config = dict(
    targets=['part'],
    mlp_ratio=4,
    slots_per_expert=1,
    patch_size=[4, 4],
    residual_init='none',
)
Rows from expert 12 of block 3, named by matrix and row number. Rows with one number belong to one neuron. Each number is 500 + 40 x the weight over its row's rms, rounded and kept within 0 to 999. All counts start at 0. Numbers have three digits each. After the name is the row's rms in percent of the matrix's.
# up: expert up (model.blocks.3.mlp.up, 16x32x160), inputs 0-159
# down: expert down (model.blocks.3.mlp.down, 16x160x32, transposed), outputs 0-159
up.6 099:477535460511446529512498489577448529489521517547529467483485440503476566537512459595558470480472527514584503548545551559547569479569507528482521493488519449515535505497495541465535505542426491559466463522441470531426485461554490508482490499424522425493483503510517488469531491486580589429484466446557542529507471433574570495427528506464490534502581489517494484508525476500548486500519496530539533552467489455494541443397534449475553441498468552470497519428514477499564487478564534
up.7 071:504524482503557481576450438470489506516488507503556498515488491444440447548471519549466412455549470495462519498564460534541511602537528542480549458521477534447567576510509546412479530485543463537512540482541468535499503504508505525481507402505479524499530550487508527467539506542534524457478514470523534503581474407514543496518467519462460534395510487468413422462531535485457536478566477605499545597499473476539495510497482451462450480496530536480451480460511465446537513477546476
up.8 102:498485537473401552486495491503524513531508529409523472527470491575484469474492494560551449542514495488508466571517446547481480548446448501562562414485484529566481469559495492508451462494538481519475548553489534530518499568489510489477520498552526518468433501535451522555460523524445505626490480473434534469506452526539602517580406453476483564501546461430501497522543502486528510437548520475487448545432497482486531474450549450465509533467521498485554485486486530557480497446567527
up.9 091:519505539481539596500481552473523575535523439470560454500498465506499532543498511468486416479516490452421508533547539504509481486494557497499453531517495518529515490477533454439482481436480474505488566490507457547509514468497438411510535496435487541510490496602449506558443550465451554509510585508502554532508525469583509458514545515535442471528517491447526500524472490400533482538483474486498528517553556526547555564469428530436526512486603490560509509535495473515439409436541475
up.10 090:449484490436463469500475430457526577557550521549499531538513415523534466540499518502490496453480400510452482559468524472510556514534467500488482506528541476461533532457580535508464559427500492475487464561540521538504521513419507493441489490461530498488540512534499459507487448531496536522428428541569572399506542494469511537474493495512512484406508497506470490460541472446541577444525512527499521574594459443436515479505525501509418500557527525573542546519546544481472489562494477
up.11 109:495475525515446561534514507600456445467499535531521450501473607541472541450493500582493489524503454549439516556520550566448523511521562491508489435500560492523542485471503441534499552480427506547432524498545488514483417468517460539453574577448545413490523538534550489516521492504548491466471463493571539491448529418505526454494539510481498499509540480490507484469521538474544545522512429536517526505450537519551475458420483479571483404510529442505506474468470457488533429510548479
up.12 104:544521490500571511492519468474442475489480482552539446530517497498502532521468517519518527429461514497506467493520510518438479446477445500509485539564522561596580437490526502495531595477486511510488545438432540487512454511522485411535534450455481455506484441444450541610542546448580523482469511505465556537477425499528511494462513481491527515515507497468487496498522490577516461467453475535578542517490434533503547481503438493480533422507542499415448541452548487497490578386533506
up.13 089:534526513511463506497545491461599436464486517554427527478521507443497425571495521514528471507481491514479559434566464581463455511429533485429504532456516563512515483449520443482455473466480523533502471400527456529528485520417539488434473550444510533489468503500458520489474491549459553516506558490479487488536470490522485516500443571480589550428474495468440530556452511470447519475529470515561476541478456524533474551571526462420512442511505506501504508500552538583407477522521534
up.14 116:527496557534483545438492441462569531531497535518489499454511512455508530491547511462512490479609526516503532506433546574437443482391481522526510574494484450526462465535570447453498578451515502515480570483537403529485408527524477484453507528463513505453527546570465458432477496501501498518499507517483453533459499577455507482541489579537457484510433493448545497475523441473532508508515508527473457510505561432509577554459516456503597526510537511558484550507536480524485510489569485
up.15 128:478515429481467516527470481536444537516477542476505474450469516615550536447463496563544519486440474454509455548516492551439499512497487450421459504490529495511448572446514554511449436610506532456467497449469539454441481512506482504470491508461541499476403530432538537472509522451555525508469479443449477571574533468503515498488470453441502492537439536501491488491435464524458575533484431486520502480511466444564451392476537528479500542518537492497479464527459555475511491457545460
up.16 101:479534516527470497384516487451509525557549502485554521530541400476500547509527509414541582544529526442504451432567519465578450517488453493550539441555513493447518504496465481483536515578525457445529473516481498476503532534533455490510486507493474456550521437517508508539485542533572510528526474513517419489474514561534491496534539492530463482507571499502486506538486509503425367468478525415519488513486505478466606556520447459595538490491463561497483520503476442549513502493478488
up.17 101:472444537448447483606436490507543517548557461475530485483495443551488470503462440475531442500422458447474479504504537534485545567566492479447439491515536500472523494517465514536468563505478463529445496484463510482460498484515484474485533472530532482499497525561487543479472506564583566490437437525513564454480512440532546543428456476477467537470539482466521516467478523474563508470541503467518465577551443493468490399464554503524456525534503619496555446553441508416518512492526456
up.18 092:459533461481472570545481539495523503508587506552522479463427554485558603489478534492519495504506510496493509437528571476526542461538496500399490499458428549466558489610464490493526504470423449463500403526491462484492500476511514511553456571521482551532549521578512501496435448499533507520452522542521524593476457496533521498498557520535464524511478498520447469541540513506524477482425472486539557501572520443487470502431444537486504499487472530558484496546433444427443473478452476
up.19 074:535508466520458511499530527511572487490478529463456492485431464470487435433574453516506511534461411537507472486483440499448504490455534503498430439462458438576562431497522462539481450471464463543562466538488550433511558488560539504410527491492508506511440524545485502480452479472469508478534480479412562452479483500522541467480531521469488480568504477453560449492528576444500513532574526557488534484492554476514494549489478492470430503392504551498440482453449547490458517411521505
up.20 106:423450515568504529515563565451477473453452509529484452442526545507541553408494523513494541484585544519485570487507470436504519484486529437511512473462481560482504491498462411495568444467445540538445495532481486519473549445535476511497499559470499447478459485437534569464566504521516404505523512502536519511527489530512548525494606542580455532478472483432530521517534565578495500496465522551486505511501510524508434498511582548554552482460513491488529468541479455517581497498427533
up.21 100:459503514444519508572535521547591506487500472528445470537443557527522517484449541502430470514541466493433494502514536484401423472522540495408503558486494521501481476557537563504481488511494446506507416443424424553469452425430453498439546491499528521498441489524496559524495547493528560537531500467482548582468504488568501518540521474435487534557521535552522503545510474458506517496544471524568524478515481472509513508526492544456538459504481482509455464487533470444550418435599476
up.22 105:533504533456510520531477500549511554460470504495543452453468533500503519557483495444589487571444533478518471462562500518439500534516516574530507448531538460448491527400560504468523477512519511450503505536438601464469496500502458454528489564479501576466489558559491478518497550493537454466472495513500426565541458538482504443505550477487501509580411499517431444450482468490463411546558437443572530467544471496450481453510475500488544552482489472504519501485491549490421499440531431
up.23 100:509478489495541534493561457531477500463487567510453480544463496482529428468580463501451572545402491489493562473515513459472493593451446494422479497496481481494479518560444524472514455511526471464466496503548474500522517536486544541454550464498459511541469481500468497509462538467384560483528478448471508566529461446505505424564514501506474471501564380515537555589547516470478475516510465470453480470535535518485501522520490475415507514486467396558465474502465526483389474479486513
up.24 119:445423465473562478500508522554564499525510517526451454492471517469516565455542467427527517524535500446502546445457578517481488556423541462518479502477469512443416426477463554479506582540498414561516537502505549518418466500452442513562475515521521515473533500529462553531499612524517537491470528500497432514516497510477449497500467534519538501476574461465488532521481468516429507509502474476483472486464569506459534575566526501554509436499490574432454553497461499473432520538504435
up.25 099:472460499442542509520526495549497521511484525511465565494487479509534514517542467548513535486465547485558562520444605501492569591465524458458517520491534501477519449526562539484506554501478519460569516547575448496394507496497502478519520509497517515543542429544540474433479500506610485535445531534502505514498561481390514485472500519590491545491550484450443450538509495453523516521473513483534459550502557468411463500559548503500522509483550504585485525528443575506452489546503417
up.26 102:504473472508485541447496496516462545507505546485554538467445553495478594520540474512425518455489514551497526500548538518520572488472515587456555480528467480582522565464472531450489525556491467514468509557498556525550518530606491476573563526439486497512500478525495523499559492423465527450601549459490481491474502518487558445504514578504505476444495454466527505462522456531479497534484527522474528482422494510562488512464420484482542444508491513570507528408456440485569413462543539
up.27 104:494539543443467452539480453483450467513557599435503425496494495496439557509461553510503516492490547506472573524426501519564508558472493509455486437530471530576415500504478511505511490523493441513470520539526589554529533447518599523469461519550546501539495404479527514461582516486419474511537513475585576506523487419515500472510514493527431507431547449480486524554511474521471547537510471498474476507516472534532531530439551463510499462544469549445491466505524451495544447503483568
up.28 108:549555517497555499484496493490479542485492502443527507508511472528524557479394425436503494463465481500506345489479538476510475484517510509511506523550525570535436485556474544473497471542509469475501522452522565461599467605511547475409572527557476489484452484442529513574561530460503598517563506452556462491529528448506520489523464470457505489562481505504520537498495459546511417499509523448551542558482529479520568491453502477497518474462464576524505486459451490539504504455520498
up.29 114:471508461475508533430501476491392490445450518478486452444508477496503594522515506493544515553534536493517592552531513504497439538471502454551439448532527512512458462573431491495492489539536446483455449536480453492468498544532530432566466479447435503547489499549471557527437478506554460513481610529464468493488536526464450420533530481549509503579505466477497465563455516463514557578436493416448462540470504502463461504498509608476527500496468487485481473483471510502477493499565455
up.30 110:490546543517455503447484512574543475539505553496422520469540486501538543582536529506482525543531532429476529489528486541461481540472494510560430519507537519465485550449542503483482451548513513460536473520549489480484500563480487532503507514460509467515500600536543430452454533534454457485449542444573436488541454498491500473493556400530562489557545444525458492502467560419471447548534410495473561488461552540477469490454454502453532518528496439409524543486488534497492455492545414
up.31 104:462481485515472452388435492522493573523474513478509482446442430420507519500549511435518504556505508452540505458511480522519486430472547525565547471502500498491474556462531539505533498522551394464488527558494520475482463518515506517519479580486492523489525587461497502465533526531442501492507489524474425539461487579529464495512541508474501440459481515579498500429448405522463492477628467511474526500477505490471590498443476502489433528493469572510557498467549480484498532394511480
down.6 105:523474477499413503476515493454456456472510473462483528465546516580499501490539527492528498593472468477478533510500468497554524528468487502557480496471541444476478448474467499592427481481553465408392503478479513494555511582448496584527478404508490497471617527527498556501527438479488431495556571520517501489461556500521445580561475497525497424497452516489484496496440521548492491483592526456522470513521522498489489512537494481500483565511489468468393488490497583502525476513447518
down.7 081:517526570432453524510510572595538467524610548518484519485552474517496545467467450456526537550446499445505511463465515496512526492451567476516492492535561426495466485533486507460570471528549486487422523552512554463539540574501502509446526505502459489492547446454479566477525550533555493528559501584483484537433463508521476544454448571493602489541516567476520594525476466540513500445525486540493513506437474538464425477495500428530453527507508462480458502474499537492459496566486503
down.8 102:486509461539530552511532486473488452407533499527511489498583494533477506509486460500454517547490583512470528532529504545508427540360431516469546428485462529415532523597578536467463565566515464493568523496555486492550540517543478517491529473490501484469398459549495433470452494455483541521598504449485521568521471496488491461534503594464537491505511461456580446533508547480486488485541512540515482498450475481475459514494536458476525494524471460517514428541446500511470501479504466
down.9 097:470519501502484466508477429566511535491430490484473520588415447470529493486448471456437548575515529522497393507479500479500509447457474452507497566527504433533484456463455484577575503517496454500540453551469541478510492510498482479482457510552416488558620514443560529459475559509512476495460509504552549573443492515498521481534541470511544539530484477477525491510509530469469489464540563490451465549459534494508461485426508540560424528498424552505453487459509454534506579533552520
down.10 102:477434444477531482489503530501493507513519507510450464447499474423450452501528515470574517468461491532514452467458500444499491451547501469499509474517502498584537491437453518588579492504491474505469545473499526463514510464565502574522474461480534505508549479473446519508613570504563464472484583606549568424509528500477514492536451530536521459492451523414532518534516521501465464507456501525415495503514476475532550411606526443449466449483460488472442511520506470579512490531466500
down.11 106:456506518424461511476493523481424523480529510492472509517554494522492513494577462495534497491512442515477512521528486527537465430515490493539605468404513420421490489487426536564476514574575472438440467521489632478516480573475477549493480424461528455489502470480456600478528442533554524542513491459487519499424444492517493469567528570535500505470512532492501475507500467530482487418562542497447532552457515524502462473456492468517435493544515469443441477464460487511482491487560506
down.12 100:498491589562380505482473510471488473429469451488525522546431499499592505490562480478476488596490471519496431534525462507491572470561453453517464473545513503444460460584556548413491503554475455475518470455513540479515469538537447510514507510470477496499487518482546461511498460495466533582565440458523490443464443435468487512460526519443529536489499480489456528531478535532500488453534480540551516527488541503524444493486366516527437540521470546545493519441509497451493530511450560
down.13 092:522526526486482520490466530504552550538573535457552564555504536460452517559508450432500506493523541511506452439460518511504481542610503475441515407535538515517483473470558506451543503440435488457500498500530463485523525403459529421522516560501504474490511487474494507482519525413477521468549483520509523525521459516437524428435508519643517526542527516532437532507481473471552496540462480507448515573467522481453492509423456490473478491465414503561493539496445446502415485462492512
down.14 096:503560487449530464497513465511513531502471454494493460465455481465465572531517489496492522518449540447437456507515471486546462542532511509512474439594465502417468537550362524461564473484511481525459519531512547500486574575334575525473503469539486534538449487493593533528460591510503526514507450480478491464531469485535491462564481425471534524498515501490461483517502594465478469533451473457519495534497476536517492493492498523500507511492483456459482404474508496486501576488560520
down.15 110:557547468467431459519447466501532493529447550533487516546410515470473491557456480465571552505413546538532551523532510572468535544449524499470500456580453470453532488466610476515467519504504465453470512456441501471505496421539503433501531414513498472503486517537506445518489412499510518506506451477467486488454496518497454492509446513490518530533451492455465427491520503481460550468577541435549557557491471478493503419454476479419418448507529504545422470538490528449476513519517495
down.16 105:506503376497566518529489477501492507526397512507499523426435494475542464501478533553526473483533495497508546548519449476452473496490482478498462533405519476540500521643481483537444458407561509540448542489568460524490479506480552575549514488532496470508423551448505527506499537536465499465460512492554534528479558508426512553509471438517473438491468492554497432506473497519564552538548542488533465521535517550489476541520529571459539546458519521460503460526596543520528514494512523
down.17 099:498478447584520504474560478459467504500475498508421541487536510458485563499525472461495513481502527538503512558480500497570505459512498491550556505431532464580483412459456493552450516536502490442469460516507482514502447578539459572442520478490525513509548427552513530560501466440544538549553535509481470482424538485466473565525480537486467483512488515387508480432490503502541552491486519508463588517521567487516496506565507416493493508464554520441423512555546407574474459487451533
down.18 095:444511481497536448457442552497519481507409507486522532598528425511509465499492402480490572487547430503517530512478548525483487517436570485546433464493509540479489458533494534553563492518478476527570505470469562540501523521503444560523490465457497526455546488471550513442499463511540427464507477499485519483537505478479473512463540482483555504546561516444549452558435525495615459498494557411452481473456538519454482528503466538496512368509460476470521476464539474522472526548566517
down.19 098:439520545483442455469456555490545524534512477508488446495493444556479562532415541516495516440544508480480538440469514516534362503436435478586538460529493510610434575500474481488506485468522492503433531565569456553517491536487555525472459556474489515455444456521438448506491477489484452463541508500468488535533575525550508554586499507495448470496446488458484470485526522502442471504532584472471464523483563480507536460514557494490510567448457466472497484481488483466560511489522529
down.20 098:521564415476556560475499532488538511471552470491490506496492591506482494537505485533483483540464516447497473505510512555477475526406446529565515439560523529386493534534542555472352484573516547403484453492428541515497505553533525527465515458477511487487503540539494512465443405495496532481520492441467481538539524503498477459443560485494489506560527466542508480476508549534535504536504484435506495530519515536494481455393478484483482457523467434462498514574471528553466448504547537
down.21 099:471560509535538471496507480510505542512491455441547514464525506458443516531480473543526579462460608510492469484506510489513486448513539493565436425536507414460519473413539468447458516491472487525557529575509497547530517554487487450422556493530462493547560477471490472494573473558577546538536458556524484527477504509446513497478487547533443545485449491464464470487507456507488469432460530501534530583403539498510456473510459442542468422493466516509485462455518500510478562502616535
down.22 090:466519472446460425526403480463487468468491468472524524525430449478535483480469496523524480391462509496496481483519509490519575500567512412442433468584512516460497465560509485555489547479531515474509516464455463487457477486425558530574517479540470497527560589551517535547463549480591604470509466500502529556521470480516496553549428495410515574527547538401517529533471500511532526492522496581517523521488470505500514548536457504487482415523520488546493484497474508473502460514493491
down.23 099:481458525540442543464539447468485465538532494475537502458562440397530464505446502499572536477514502486515570547508499509490475482503528490431466448560477503442495485445515469479505522487530467442451471492449542492459476493508485459500449512490467507520560470509517429554519516555502479435477518535500416470456522495480532546526528593561562497429453536447488549468507497545500395404554475466503503579508410470501469487477503534537513515615500539466499576477459486490453562532495473
down.24 116:466494456552436507499525497516507532515494479473496464419430491426530488466473519527480546445510489500495485541418470505467462533584536563500514420570455492509475498556526545480554490488437494576452457535515415542467507500505536544446478481493563522503478473529489520485405462544464545496411457474453551494434470467513509536514533449486425490511526552470481399530511516453517551514544493537493510531529498479481485500582522530478540456544531483512459532472480496379521488519617508
down.25 087:494487446564499509519525508479509505550513451610533463534508505475476557454516515455493492459550491471453525478522490506536489514543460535466482535491461523482542451462470464499497506537493479614393526486481471506470499518505589524472512492481566514498606493458509473552480560470617535490474500535529435485602530520472493512538463402498504494506496542479485541549529505493484519633482471504442533558497460496524565528483422519486519454556447532458463506497521484427532524489573534
down.26 092:508467429445402526511426508532439448553463520497468484476481470555504510458480438446570502591544487468464480570492479560487507506520518430517477510459455537532551473443510574489513545558490455457454506574475531547474530483401500518462448447509475520511506502488472502472442454500488369537439509504505489463494473511499508413468527448511496489506510441480532446527500540465451478493512507465413492535515484528489497548485384519434524542485555539514486506520585514463515526501474521
down.27 093:530489579533425558457471511521484514493526482493517519437562528525501495530505439485565460506474520490458429534470446503496489503435501517606564498428495499505530473427611544515478476467540482510438548594503483515493537513453454448498495510450508520443538539520446442475422483505514510509501522512496494546480461482531554521485457515523445507468469470487467566440480477492518472427512512541472438600456474538565466472452557533420493497466536531514474517453474548493512486429584566
down.28 106:465510536534443455466455532447475504485472477508497555537530470499543485511482569530493476405438432477509426509546504520497521473457515565450490560479488507450599532589469511479487458467528508430481461514475438499531545570510519515496485545504416488489425517445545547519457470468551532449439510446466579469478486543507534507484560490471572495471480480408481445527501485473425517486533445503531478529480405541485482431461499566522487514545556551559458461456517445521520492458500481
down.29 111:495496481530452508512502493490514515478461509534502510501466493399564480518454457490450520455500501471482471561465487492444453522554486577417482615606489536495478496503513515518488456501477597529526528470475513441454485459541558474489549576523494457508518545541587529491497477472494533518487467389446496539481458498506503493555585421460502563515456399526482480462542440509568483439516445507523497537504499489495464503425477460508521513561457522507438498489480543462544489460585505
down.30 097:455558426513580504512488475557537554521521499459492452477470408492497540482501466511499586573471486515493548491464518531459403507431575453440508530489456485448494515452482532465501491517454497515482470490458502459453488391502513563516469446523477464546486536481520581521497564521481508553536421483530434552539482536549465530554567449484485469465511502534521585511507490480540472436501539524508520525546458500583490485446474534564496557462468516558544485460561529441485551454465522
down.31 104:465499499509515459550483493498470449538448516518470507465435459523506475468482524470545494461517473465473456538464491462504489482445497455464447487527474521580460541481458464480559476475486567526549482512480488528501500525370461518493518533535433480500486554537561567478464658464503432506557466476489528533427512482495515532441432557494521473533510495562459482545480497494533509450565468504578468464562584533510452509512525462536583503507501514600487504456570526553482496565463503